{"conditioning": "class", "layers": 8, "optimizer": "adamw", "lr": 0.0007, "steps": 31600, "epochs": 13.7, "warmup_steps": 6320}
Rows from block 5 of a small class-conditioned image flow-matching model, named by matrix and row number. Rows with one number belong to one neuron. Each number is 128 + 24 x the weight over its row's rms, rounded and kept within 0 to 255. All counts start at 0. Numbers have three digits each.
After each neuron's rows are labels from the 100 images, of 14976 (inputs lightly noised), where the neuron reaches its largest size: "responds to" is what is common among them; "peak at" is the part of the image that holds the peak. Only what is clearly more common there than usual is listed. The data: numbers of one to four digits printed on busy colour backdrops.
# gate: MLP gate (model.blocks.5.mlp.gate.weight, 1536x512), inputs 0-127
# fc1: MLP up (model.blocks.5.mlp.fc1.weight, 1536x512), inputs 0-127
# fc2: MLP down (model.blocks.5.mlp.fc2.weight, 512x1536, transposed), outputs 0-127

gate.683:142150097114105158106127109092105086147147116109136102148109142093121133135160130109129117134121173148115126144117124177100093149151102151103104121176098103163162092185103136127101141134111153086148139151150154130123128148137094101103141138152115123138115136114153124149148138116121104116192138125120159131131157116143127138111162124137181118093089142173127141111104117099097112132158
fc1.683:160128130156116066087106152145132158084133152127106131146189102110184122114088144128115158131121105085118116122122135115098090114162109134158111169145157108101093120144107160133140146167097108143139110093143152117129146136095147145171114095081106131110138139103140123039117130152123133130110123081145127168139099110087172146163063118153131166164150134068148113127169110155151162145137
fc2.683:145091133109153107133098103126139152161103080121139096093174151171143146132123137075126156137150142119117120125070149149076097090114128138139139151186154127141154123109111120102126146103124127078173114089113119123115158142111082122126146150144152111129099116137125137134111138144142158136203136116163158132162152140126183122146116163122113114135113134153114153162189161109100110147099
responds to: length: two
peak at: bottom centre

gate.415:127125168172118160131114148145117156094103174153084149102114111132165096126104163097151142143148125131107144104121115155111149127146150130133146104111086130122120147083153122173100166113147111128121141130131125166150154137118098098170089149161170102122088134111128174101112118137098129111131109147118154143107174134157139157092119150165136125130116085134125130142085145129163090120185
fc1.415:129132121122125143142132124170130116156086142103145131133140114163088119115105104133124098118131121111109186168155113126119121158099157153083143121129117159127116121137136094107133135198085137153110114122092144122101093128162094142128164135079171126114133146143113192142106119105150104118094154167061069160136092165142126132116139102136138127124158097118110123131158090111128113124149
fc2.415:115151094167179129144146060094134136098125132124167127114137177118108145150143118153109143125114107133121176186134115146142123182149109146142112118143115158171124104155100111148127120102153077087118130143123143122113110162121134150144136129101103127137093098090141135113091151093139122097120132127121100123176120161094123124125119104109130085126134166119112141117133145109098158124141
responds to: length: four; blue ink; purple ink
peak at: centre; middle left

gate.321:143114107151105149149110110169094109141103143113112104115128098116111110134178141137149155126124118114090105096118076136109117143160111149161158106113143173117121086102153091112131134062096140152142136108148136154117108130107113147134134128143121090119135141108112123146095123101128113106126090143132137096118149082131095161148092185132121162172123145126060124095156179085141146122145
fc1.321:123151157132131166090128097122101116104119103154108121144083116122146135108124119126162142118087106147167140163070124094146134095129099122149108111140101120132171137143153156167141113098118107119138124170137117163157162104166160111112151154126160154120172150119112112144161109179129143122131157130139114173128122139127101110145157136081132123165128114164154106138090131126112141141174
fc2.321:100144115127115140083148126140168130162141147092135149143132143156147122134123131091134146119139112134129108085144128140125114126125086105109109157167101157093130135086116128155109126145075167142128113154156085114106149109141131148108148135152133139100124098164112111131109112099107141177148138162144116115111114105118118095133182092100146124138139136096117158141122122138144122078148
responds to: length: four
peak at: middle left

gate.211:111177136113116177138154139126128134111111167115142094120124159140085121136177187123119115157130154133135154104125132125113141111108125121109115169095150130154155111154130133112184128102154134119144124137167105105153077127103135121145163138148117077155143116132128134162194150075158134079136135132119125113139132129107173132149162112129099148090097091190094134155056146143131112138147
fc1.211:099108101125104125099098143130168109152133110162147143131109108112147116086113162150133143064140112128118131138172113063107143186090089143125136127130103142100115129111095125167150132122101114144124114161082125172148145135147121159139113142130161142129167133113094103159101099147113109079143141120133067151123115147134113143101117103143122165166141142154130125139144146133070141115139
fc2.211:091187130146135149114117138110165114101123165156134107134150127113108093094137150122108126125122142135078137128157089155128094096103116157134144154191157171109119146155116145138157127125142144090094121175136140118118102122129092136078175104135106086104090139120137111118142133127127143131133125135129154117118151122132131107177116141134136121084115141159109105140141146120091064110129
responds to: yellow ink
peak at: bottom centre

gate.529:105146096101193143144109087087122111175135157109123112148137124112100135109104151123109149122115110121115119098126146154092121093119137139148181147133183141102115117107105109107086096154126118083133121117084168194098125145132062127146142127148171145106119104168112157120150126163116103148129122138120099108095153118174073145129174123183136124121116138119105121162080148109141112157220
fc1.529:114131114083077149156150118155136092124117091115133108150132101144127143121137086094137090121111164119153157149110123108101121091151119132119140102210131083173114142126159097174131172130137058199134171092101143146097110140131105113102183131160149130180114169126115112133140112106112104140138126147138125164154117172114133120108155149127160079117123142130111139131162109127113161122147
fc2.529:077148147144131136101162093118119096109147131094123120142139132117151142123141098089123129162123119108169116131091120186133131126118160116154138132075143153156090148124116144096111140137138136124127103138157129114118117125119138121141186106103123114141114145111129156128155138130129142103147118112133138106114094148148136099138148126123126105125141079065124115154190144157084137156174
responds to: yellow ink
peak at: bottom centre

gate.194:113126144119131162149167124139154119112157121153178128143121124090140107123123126117141112059125107086142126114135119127118142149132128130124105131126140175168163112149130094157157113133126126136135097169143083143101132132166154124149104122164110121136145124158147085140135144122117100145090124160000151120107115158154096180149120126150125144137151127131138153138139129100137128145121
fc1.194:123115124076135124118108108138141128100089150121124135132112128133142143115156073094112135142122177121095125115084140128145120151096136153172132125144100117128123102133083097102122094121158134127101114085096124102125157148027116146139140115117131135121147142148136128121098133150103154077101108099136084137130136126117123120126138180113138120097133129144125086126129149132124105173148
fc2.194:131142085114131112161078089131145063121127105150160130161145133159147136141104185142138083158181155100149150141110111148129123124138111144147123112120136120137152122113177133161104121119161153119080119118124118143117097155167085120130170085111117153136093114131105164089126127122133118089085164157064132138117166118138113125157141137112116135160132131129137117128087156081182147137120
responds to: bold; yellow ink
peak at: middle left

gate.583:144119120103100090128087174131138132107130096124117175150162135103128102123079169136148095085123103093118121163120158111110156083102116093110106141125136126148161148135108057156157152141134157083169115146101135094111155119157126164117106106145171115143091135147096132125116146076136147146194133080140138099128114166143125094151154111105077104152144162106134170127108145151110105137158
fc1.583:155092148158123140135116151169129109161116131185129116147121115125129128096127101151090075122101128142142166116137158157136153104123119096126128091128125128145094121117125145152147124158135113111124128144130155125147137120101144133168173109157118099102115124111109139105138180133113095163098089109127158153109163120096109102159134123144142154122160151113101139102139067111102137157139
fc2.583:142148136153142179086119199117061109122149126080137122138110125095134125138143108118102123156109127130122150130109107149121117123145158109118097118108137134145166113117135195162121161113121170076153165150096151147158125136158130133128172115100153107130146120113143133106173107157132101150143138142086143113158120161142079125091153150105114166102093142149119121124072148100163111140149
responds to: on a plate
peak at: top centre

gate.684:141160133147116134082170130138147147116132136121143126113139116134131111114164138106142127151122133135128106157112112115116136140152106119150172129092101150162124118098093106140101131095145113120148108180163159164109137133165096102153117127112130098129158140129123157126113109149181116141103113121120120115135124120138132104097115107154148133124130113132106121127145147097090135121150
fc1.684:115137109151103093101112112116140147146099164121131145155103150124146120144143160072177118119123089136178104150108059103152116146139130148131114131103118133121158103128155146141114113110125122121129134164171143136156130145144145084097116125136105155080135114146088134129139116138148122134137123157157132100166147123132114089108071131145142131096134127137148166136133113139176128082148
fc2.684:142106128137126149127136097156140136059113152099146114122128162166139121156118121164129130121118145140160113099147185179141141075108154150095128112158090137146127181111224128143112132128148114125165142098106141151116122095121091072128128116127109071114144105119114105125143181101109157118138141105105132158096119139113115135155086113123136129094128118107154173151113136134086093123133
responds to: length: four; the digit 8; yellow ink
peak at: centre; middle right

gate.534:117197156137123152138133156161158174152137118106148087101127103158152122120121100143134110122152110134123161134078110120108140152119074143133149102126122142091082134104137093083151155167158118170127119145134139139131143139119105178131116108130141154161149175104165114121104129145151112090139154158143122158165139096141118115134097121130139145122129117114131147146128139123169131095115
fc1.534:162146133147134174123146089152107133160091102095137122157148146143123139106121132148139144128094111141141141124137105131151139121162147124086096116122143119171172114118105124142114146155097092200114162221136154125144152140174120105126114117138179111134080164186111088171132119171114127135123113104108141129126123132109123141084149130160128164168127139158096149150107120122130145133126
fc2.534:129129112122157142107167139164100136131175090114117143146155093119110144129110137126132133128134133154148126111142151146127085143106113140101131102129086122100115117116179117138165161111121116121144113119139117109117140134098116114131130149078124150152159123069087141114110115143109153135137149107133138124114116112176151135150134140149163172126118097147154185118148160137105099129128
responds to: yellow ink
peak at: centre

gate.196:082147129076167074151097150147177146103133121109150130139117167104156158103121120116163132162135122150096151140139148088141184118124129103132145169142115148168127115179166140118120108139153174095132129156131165108150136124107119126151111092146101161140132072123122146196166118140132116172111143111145091158098137117090187098151124161100149108088115119148127160119145110151132124101131
fc1.196:140112140152107136136166117155161136104123145124146164100120150122150085144140099106167118125115077102120150098128143100119130138183112132111095153127082097099143139161122092114136084122119131102127101133121123149104147168145096162168162125101144141155144154075144153097128109106132111151125115107144150160146121112149158109083126120115150152096073151163115123125185122125131104088137
fc2.196:108180163145080112117169148096138103138119076121143133148127131107132132144113081102115145112130111142128097113130143136124151147138083129130160161096129125130128099114135093148122137144116107097102111095104120142148098136095068108192117131156158127136116080123176134148149091135115109109138130101077120148119119107104096130081093111150131172109161137085129176115158112165161125114133
responds to: bold; white ink; yellow ink
peak at: middle right

gate.327:143144106132114174124114093157106140126112149144114134131111124184126131144111159155159148132126141121105126151114120140123138138157122125126097144090118090131125133124177116137163150128116188111126118146135109113126142138111117124138106118088115132118086100062141112140149116124149124158093132089146115148086125096102182117130075110110147125109120094119129122099128126123135106149167
fc1.327:090149127145093145142128126135094124144149119107101144138151086150140073146114102149150116156104129142144117118089140119152132082130113116113119110163105097181132106156126127137126128144157134144134133107114167154163152170164115113128117116092119126120166105127127068068147137130125152163167113090113088164145132122109145172146078166124087129118129147108141125139092115141081118123072
fc2.327:113102099118104116142150149116150128124132147152115108136118117114122160111100106095118139080083141092111117118154126121151143135139109129190123114125143094107146086149098121132159109135134108133103140138113123124172114112135140125081097134130119103132145123114112137100127151136114135096080151141120092126129122176121126118146108143123153128124117110181121137135142131155097122094141
responds to: length: two
peak at: centre; middle left

gate.695:146155128114049127174111124114142097118097144131131117139166100114099119181126167120126129146095133131089123182102130115149121112143128128119103151165156146136114111140140146135121159146135139140154155121118129105101127133113106155108134148102131119113144106061130154148143089121116080110131175165124158138105131140086130105106129164150112089159113132170138137127119140119111151123096
fc1.695:105116143094158131102156124116135144132157103136153178121168162100133079152107122075103117083103128134121152153105119164134165128107129112111092134132157123131150103189129110105159099108130178060155120126138089158111124115150103136110148124123102118106124104115143095115142149099152164082136123147120148155107128137153123109132097118129141138132101115134105154129077129141160097160070
fc2.695:156109135130118134136112113112120115145138155138146133134111066157135159132135107132139169113149115105142119105132111104111115122114187096117093121110113113142144147106146124076162147092129146145107152134149152103125124107127085134138147170125113129159124113060145111129152166113116198076119135136155121104138126136154158116085124132135142128133118142099145122156160118120117090097136
responds to: the digit 1; white ink; yellow ink
peak at: middle left

gate.533:140125146149117160168164116100136098159128134156108130101102116148143088137136119156105163109126170141107148134144167157130120115156092133109116139110120110126168123114149139144101100123153123149106084107120113118117111137148123088123143154175122106163156135133113165171094191146132145118154144130149127122127117124154147148103130133105152135115102145095134107143117106126146111147153
fc1.533:105129118105105146094107134128129138117144135131099142098129117126141157170149085144133100137124130145150094143119096142125107106140086135144109142123169171123128126148121115123129093139122107117112103135179147104126083169133102145155126128119094095083133156107113144121113131097140098148116108170142108111164152096124101161161155152139172115146160136108122150122161075101122175119112
fc2.533:126118152113114127161127152162133160120172126135124141143154131119141131126132114145134140153149112112125130129097100075120138116154118184156155140133143127132126110137119129126184145141111163112131110128110139141099113114158136133139161102109119131129118116141110105140110151110120132119120121086115082110167128149121186161144144152165138172132141134138142165145184124114157112145144
responds to: length: two; brown ink
peak at: middle left

gate.729:139169131134157169115143125138123123119147096150115151104097138128134129147090164132128163125099169102106127172089142091157089187185152133104143120200110105143118126152135134095117115130128144132136119150164132125124113113117117152140086110106100114123133133112143190143152104126097101181122140093143135109142160117143121113119122127121143138187104140173101144112116162101144106156154
fc1.729:178129162189125161072173097108117137182104132122139113104160193113161108145096127137124120106119140138154103142129128120111111120136093137111128139121131175093113129127128085122082120093112155090133152089160140107080104121105124121136099121134128096122118094137168140164125110181116114122137149115116125106122122135159139109149147102105117134119122153134129114151122099122140123102144
fc2.729:111066102115178181113117126142124136130104165111102104136110130143157138146113124130134109117170124088137084149128154095136133141108133128142110155091169112144086138109131153146128125142152135139181068076103117146140177162089116127145138127088140146121143133112112149098177136150147130088156143106143166146166084130145170147119122151083121118167139140080138097148137149136178155104104
responds to: length: two; first digit: 3; last digit: 3
peak at: centre; middle left

gate.299:130117115130165152129162104121138121159136161168108133157152102098119158106118176133115132133067124128099122138169143104145155131146126114144169114149147114156094152127137101096142101136123144143148108145182140147112132122153138152156091125130147117127098152160162161124130148098133113151127157121177131146123144115125134072116124159141083144129095129131148148117126173132095097116098
fc1.299:065121088145149152082110116116109168147129130110132133134136125140141080111159124114180137106128098145139108138116141125145120114152117083108139175130117130120120111128074119095112143121120118121112157177086120134111115177111099119120127186125101121102167113084093119118108158146114100132137123178122086155160125118107107158108132134146142160119129122107134113120146144128137116113154
fc2.299:147183093102129114140140131152143106109126153154139123128150144044125097135116132158120112135139126117067119107093097185123118125151135124148176123205118148152084127127150131164093136135134133121105163119137125118141106124125135126118154167136075139121160182124175162141147131113143133134155091139139133132093124125121147118120135101146081069135178087154148123106146136108146146087131
responds to: length: four; black ink; green ink
peak at: centre; middle right

gate.385:101110073151097146130146111116130130130140187134082145098131117107148112131117162097140125140145099126115121132117151111094096175151156134153083133159112148141119155133121167088075079107127131104189105141129156107124193174146155131112151121125105138108154150138121141109108112157136088146137161114134152133101146139129127107119127124148134109123089145146142083130138112133116135110089
fc1.385:152161154115137125126116146130167143149130146110129124127121181163086057114084103117161128137073191150131097106081125162087149117172131110138101125130163074135123161089141157121144132149131151115160155124112081136126127153120117104152163103123100150154099081115150169146123150075139114162132119109101136164120109124129169109175121076143118110164147163165155141108132112158125145160118
fc2.385:096126116170090115161153124114167096133119131117135136186113080130118177087126151147160120122167140137163156114150131139142100149155148084125145095101105129104140081133140176154137130164098106181149134092079134134160151149162159165157146150117137152089101118090140113098154096119104112140114130118139136086115106133101141102131152113133095147102101141136153126142135171101095074098135
responds to: yellow ink
peak at: centre

gate.204:111127132109185118121143120116119108124110125072136140111155205104124183149117156142103142098111149108136151141170120146131132173131116158158124113141133126091140117137112143100144160141127136083138120104146129084129100144144159126168105076121101147107129120136126143158165127143136160101144122141124123129113111131173067111130144084127149143128119104111129141168075145132121075121120
fc1.204:106097127147107139173140169114115146147149129139100112137132043130108082122139138131101139136145146092176109151101098135102110114138106116096167151122120112125139105099122124137104078141110156155099156101078137131127138126153088141084144173136168125167129125086126118071083121162113097114130133137136100133176161087113160162136123175128149104099136152157125150122122193113128199117137
fc2.204:166096102143159151122097148137145141100124094146138101092143116112125117139147094141120112134131111134109146132104176128126104144124119157156122126161112146127153107131142146142110124172153098114137177159074102131134101093166138123183117102162102144137152133133135137143163119107126060148145133105149132150130130164115093115125114123129143175110138123171113099089133103129119180158106
responds to: the digit 1; blue ink
peak at: middle left; centre

gate.420:122149126137108136118071138154127138140102097129096147136129170118137134111146137145116125145116122111127163133149132135141170168138158152147151144076115080142146136120130133154157155124122136137137155105156139109161165111112152130140125117097132121144120154054118089151168141124127107075186125083092131137098109111108210129137112159093124145121145123141101151117148113122110102117125
fc1.420:161117117122137110125133104157139157124143108108098122119101141139113124117114122101169159138180110148153093150167111153136138116130141119168100114147142162162119136161132133136117138091193110140125145159121133101103115136102126117069178128173103124123147150135136140149103138120145155135095103134089130143145125128124080101091136093133150178165133112093113100126142123139133125172142
fc2.420:128144147140133104177126091106119165137142117114134119142122127145118112105106113112112147137100184106120104082094116153145162114133118143166147130187113126132116125122097114132101139156135128131132129090102135145116141147088114124056132124103133152160124099155141131132130171120143109162144148172186123147136128135113103115139161121109123160138132135151109143142150130089122139117117
responds to: on a plate
peak at: middle right; top right

gate.523:121118151102142101155130147144115151165148111165109143114144146116097167158131161120188156121144146121118130154109120122112127140119101127131096121142159155079146122107110072125123126101066117132149094128139153127100138162114125100108109139104145120141119128113114141123071097158149107116161136188132163150122133162135124200105140128170155116147125108099147098156150148117116098105122
fc1.523:066148131143131080136157157182135126159133129118167137152134096123144132156126068094140143147130144127126125115130120133114082124091127144126167085125139116111095165118107123116052122117125131113120125099105109109103086157125088150162171110087177111147148120117111151122065144156101136108119118120158130068116126158169129122108145113106140118123134119115163122150150122128181109147131
fc2.523:136117105106133121102109161103114179148154127084106137170103149115156087110131149121115121121149105120154131126142107139124130157133174147127148118100158076142100135131133114139140134170093137127111132121146134070124122140152131088144119102134170095144100140080114150140133154135156128096131130077108124126134125180157093132148135137136048147147144131176156132169165111086123084140139
responds to: bold; white ink
peak at: centre

gate.270:123156101161159102167097098153134110091164108110099142139111139106183109163091116092079120117178149113113159114160167151116109169127125138114153122165086118094133166160159167141171180116154136086130131140146124124123145124159121138119089168153158126128141116131162092114138132135134152137151122109094138150105136147140143121146114139140124166140118127197119108157113085134107101144146
fc1.270:113112158139102126100127089124142116124111126140136154179170130127172060180122129146089089160118111116143142123113128093082127099121090171121140161127127090155114150165131106154134139140164108147138136126137126069145130157146154112106151152118133122134107111104146127103149135128135144117120131121084094204138166103158132137111076104091125136130132111132135093131144093138093112142127
fc2.270:127089086121145121138106090142120104123106100118152111133132142127131131128136149119149160139133133146162121116123130099153124130140151167071128114182108146148113122139138110115100150115134158098152155125115114168068149140106125136160112099132167150138131134143124138086099102151075107095133152115135126123100096133115116162134099158154111127145110137083123140142103163098162137121111
responds to: on a plate
peak at: top right

gate.754:093072094135133080105104132105139123151134137136142075140143120123118140146106147114162131144142163148141127097137150152140104141127143147120148113139144135057142156129127095145121105137143117116133157122117073086147129111120125175158141118158142129125105109092085140136105139112120113125125141166123140137108148104084090151146139146136133143156157182150137132099101163108117123147159
fc1.754:115175148122128183157139133115143147151127144138134149077146109166105107124134146116131131113115119096103099129153102108121076088118139191146197106147152130092135164156145119125157154111128139144105125142137180166096144160132096147136143103131132100124137096128145139114134115142132119110101118122174121113121127135115102094150192138115120146100142112174082106110116149157128147146125
fc2.754:134162117096121125106139110066109106106087112124164104133141098153123104115068145118099130124139092118093109141117139130102120115123122167145102132161121117086138080154147126150116135142116102153138140135116061151135146111140119139140136134184110128155100157080170124124128125160086102125148118106135124117148134146118166103140175086117155124103132188122074109141065118159129123117117
responds to: yellow ink
peak at: bottom centre

gate.514:100123115150112104117091100120159089132092111144129092113150112136145118128094146141103115104119136119086152101131122152146130101111143159142137162151111122117085161143113140098108144108096139098141115101095138110091152121135117115138137098173132105144142092146140100130131122067124120110109138139160125088149140114112149123167126114140073123121144156120109131148117125118122126121134
fc1.514:113132097103154155151144111109136155115138175149120172103128091121119118088109163133120138104103112124111122122121085148126111136127109128106134129095144150135129121131128127085165153123093133090130124153116145141168139100111107110163139174172088113083153147100142117142154154105111158125118140119138156118180154116138152112107113119111130159121115128129155118083170086168128161153163
fc2.514:128145170110164134132146120128130167141114098136140098093109099112181123162095123115124105163095118135170157121147120073126074155127091114156136127132118121101146100127111128104159129128106101082145082083120082132075171138128137143165119157177172116161140120103164132138128136117102124126185119117135137138106125153160124124131091163084093064120174132143144161128136158108129152136133
responds to: length: two
peak at: bottom centre

gate.0:136110114136112161101170158132135093162140152135170175099097111107130156145123109123116108162126091145159138127152135104143125118115189159110138108161158121133108092093089137132129119099137131158133146129108125093105146164139130125109120127109155109136170134162139159140106108117125122151128128090122118139093149131103154128109169138142137102116118138123111127158135127084177141141105
fc1.0:145142141093125181094119093160105157112150105161147124126152144145118122110108091126151173114169085143157134158150141086134155169111143142147112123211143134117139139106175109093125173123147104128105119161156127141153129123155144127119101119095128111145123161136126139163120104115128150133103088085086115116165153143121155100138175122084191153138112150095141132160152139121087151176136
fc2.0:142155120126140138160179159157137075103146123158153079118109151155132131153130102118110145119156086130148121124093132176134178172139122121112145108181161166113144147105133120134144171113141094122119113132092131115128145117147133136143143123097084103165124107175129089150079125114109106149117132130023140096125118127144125112100152172104079176139114129162104136130104149122098128112145
responds to: the digit 1; first digit: 1; last digit: 1
peak at: centre; middle right

gate.325:142132127121160148114130119082131136098181145138104137124132179128091127144158116160132159096139111109108143140103121132146115122138108151147129122145126096127095133108141148112122111151108125154127109134111132169145115143112103118139143131115117121177147131143103131127094125103129131126122177145000130102151109139114066151125117068151129120144118134132129139110139118126132113119089
fc1.325:122141116123127122138119157175120135153103116124140131077105134158151132114130171186121149156160145140119083153116131139127088176128132125158106099145089126123147120179120170161132103094109157173116119126122165094140118112065136160153113127098117148128156153150116157176127131127092127102144085110115108145092134138126113140120119044124097162156092124132115121103130105121116092130134
fc2.325:081087118143138144128131167102115112148135176146134154115154152175144056116135143144132202134158114142096089109145163142123139165111157115147118154140151096164130141106126123101151139125142135138112135148065130125101113106159139129154123117099087157144129096150150129160113105096144098184113148153093113114132173107116107152117108133152142188127117123164130124154089107112106101171127
responds to: bold; white ink
peak at: centre

gate.696:154121128127143075106123144110114130151165144112127179085119099129136109134118181113139112144111139126097102104137062106101074108124133142116123136143086091130118133104118137109163098113152140140085077138123126138104093125137095135157111152168114132127129147128146131181114132137156135150148154139129154139125176155127129104139156114152130120110115149133137136146089136111151103139146
fc1.696:152132155116085150107109119141125133138130121147147131118089117097114165112139145142161137111087130098163168097120136157088139140139113104125130142112141161174163107098108129121074134140114155139115153112134144110126133155136129134127156157168114109101138129107123129161163127148117132128147136108130146129158154118159125138124147121175142138099161083183156116114132129125079150148104
fc2.696:130080171132167187111151132146112125118139132138125085119131147101149186160087107129160127116097123139132135140123135122143139140141093108119124136095104129119117095161101152132118110055174151135115120100123109108126133101122133112133114126102140126134110100080149157149144154152121165132120125137133138140126142109144075148125091145150156151083147137092130147120128123121116117110092
responds to: yellow ink
peak at: bottom centre

gate.136:168123140096072117093096074129135093137167138099155131126115136135155162125171130186094121121067110153104109152138112108118091101085104108148119158131129091097136140129080116115095120137117108140147158122129104128074138119111166110157112122128148117095157137101113117145104133133139161129145149146100138147113125125116181174132147150140150070141103143155120105129142123152118111154093
fc1.136:087100133107175123092135146148128110107113123146126114112119117105105081140130125108166122105186140150122120084140139113099116087128143153091138129118115106149163122135119136112108120142146132153133072074127145090156128124118147134127114140136090133116115112134118142175110117105105132116115137122141119126117170158100095092155167132131156129111159139142168115135147116131142127117138
fc2.136:097164150131132123141092129118153138144109116134154139158100120118136130131128123164147158144159110141111163126112118167151152113125099143104140128089116115070136144196147132126102187166069153154107132140104126142150140117171163151123149139108130140118121119135123131157103139146131086117133144160194137173139105128117131091119176107101137131142143113087116139124144135088132095082127
responds to: the digit 1; white ink; first digit: 1
peak at: middle right; centre

gate.374:184116141109073117115161084133165109133150130142113144128146129175119149122152089088095096115135130111117106148108117099102136141139167086166060125107140151158107115141162146122126118122097165119142161129121130125086113158111113138101152118171132122120149115118095123102085142107142078136129130123115119132147119123107148126120125127143123121111150145161134139134103095133125151136144
fc1.374:103143133162117167146112127123106166120151114109108126140119143100124111141088101104148132146138113130124126106139130163109119108108085085137177106106091157150131141128088113092115155133136156163141109114092126120091134110080155133108141101148155165143121138138121155137122153133170127112123116125112108097125133119079112106146146150136218109087149143143105090145143145149179106138137
fc2.374:106109108158098110118150140107092148102130123121172154113094127094116168093164133115129163111101124113145095077163096146140117125121165122129114069089128144106103153076093140068120120143158094072130148137113118092131115137142158118109143151156135157137130119130150114108105125135174143080141120151097111168116105125106121137133069109125111130081112109099114158146091155154169121139140
responds to: length: two
peak at: bottom centre

gate.333:143120146108122165108093108148114121121145165139134120148142138133159118100123136167106172148105114113088147099143153131120130133169127085142123128129122096135148103118096152176145132083151124137139130123145156143122107111098136114135146146145099117079171064075130088150172139125150120122150122158088141121138126114138139141104157174149134096141154095196111115129151098138127100134152
fc1.333:187098124112136163150128082120146126102136114130155072164141178126166076140154125123129111143133102115126148146098154162145134140138086131086111101168152113142113111161083130132113104106127126129099133124139132105122122130140145129124136103118110101111098098109124141095111116131140145149122167114112138132102163147174122125093134114104136116128126151140089113103124126102118154129122
fc2.333:064144113152110156140077095122109125068131105127131147149118069151146120149130127139097132098146132125153100137158122068114127125107139158108132129144170140202094134071194117134139135106135149119139135136135127115146115127166133125134134102085122107134103170128107132122107101090140114126154101147173154123102105121137118089146164089107114105116119126123156109135100101118172156134122
responds to: length: two; black ink
peak at: middle right; centre

gate.79:123143165137155143130102158111137159120159092074112116124117146176079122116118174142113135130186086093102134129157147094124143167118140116167124122145130129173134128165188127122169138141182162093135100142150108124096146109119164129085132115093129174128122141146113121155150145142116193114147133107096106123155140116088130120099147153128154117150140108116122108142132173151105071101123
fc1.79:115161138149127144116112107120080139069125105102113135161141167143114122124158136182139143140150132133126122134158087116129098104087117111111104113146148161163134120146105152119141135115138158133141131100109108136130108117095129125094127108154123109149159139147100119119148141144113158117117151087138153107109122137118115139110113157153104110117122128104143119107077132121102084119132
fc2.79:125105140145141133136095087119135126111136114155129155126138157124085090143134151148157158142153123130108162139107132117111154179133163122072151156132097159122132123140179118187176111130138129111136122127143115120096055134133082116133116111124175115160124130138102059113127103104140140138143154109089146118138115163146123076112100107118113105120107148113121146101140115137108121153117
responds to: on a plate
peak at: bottom right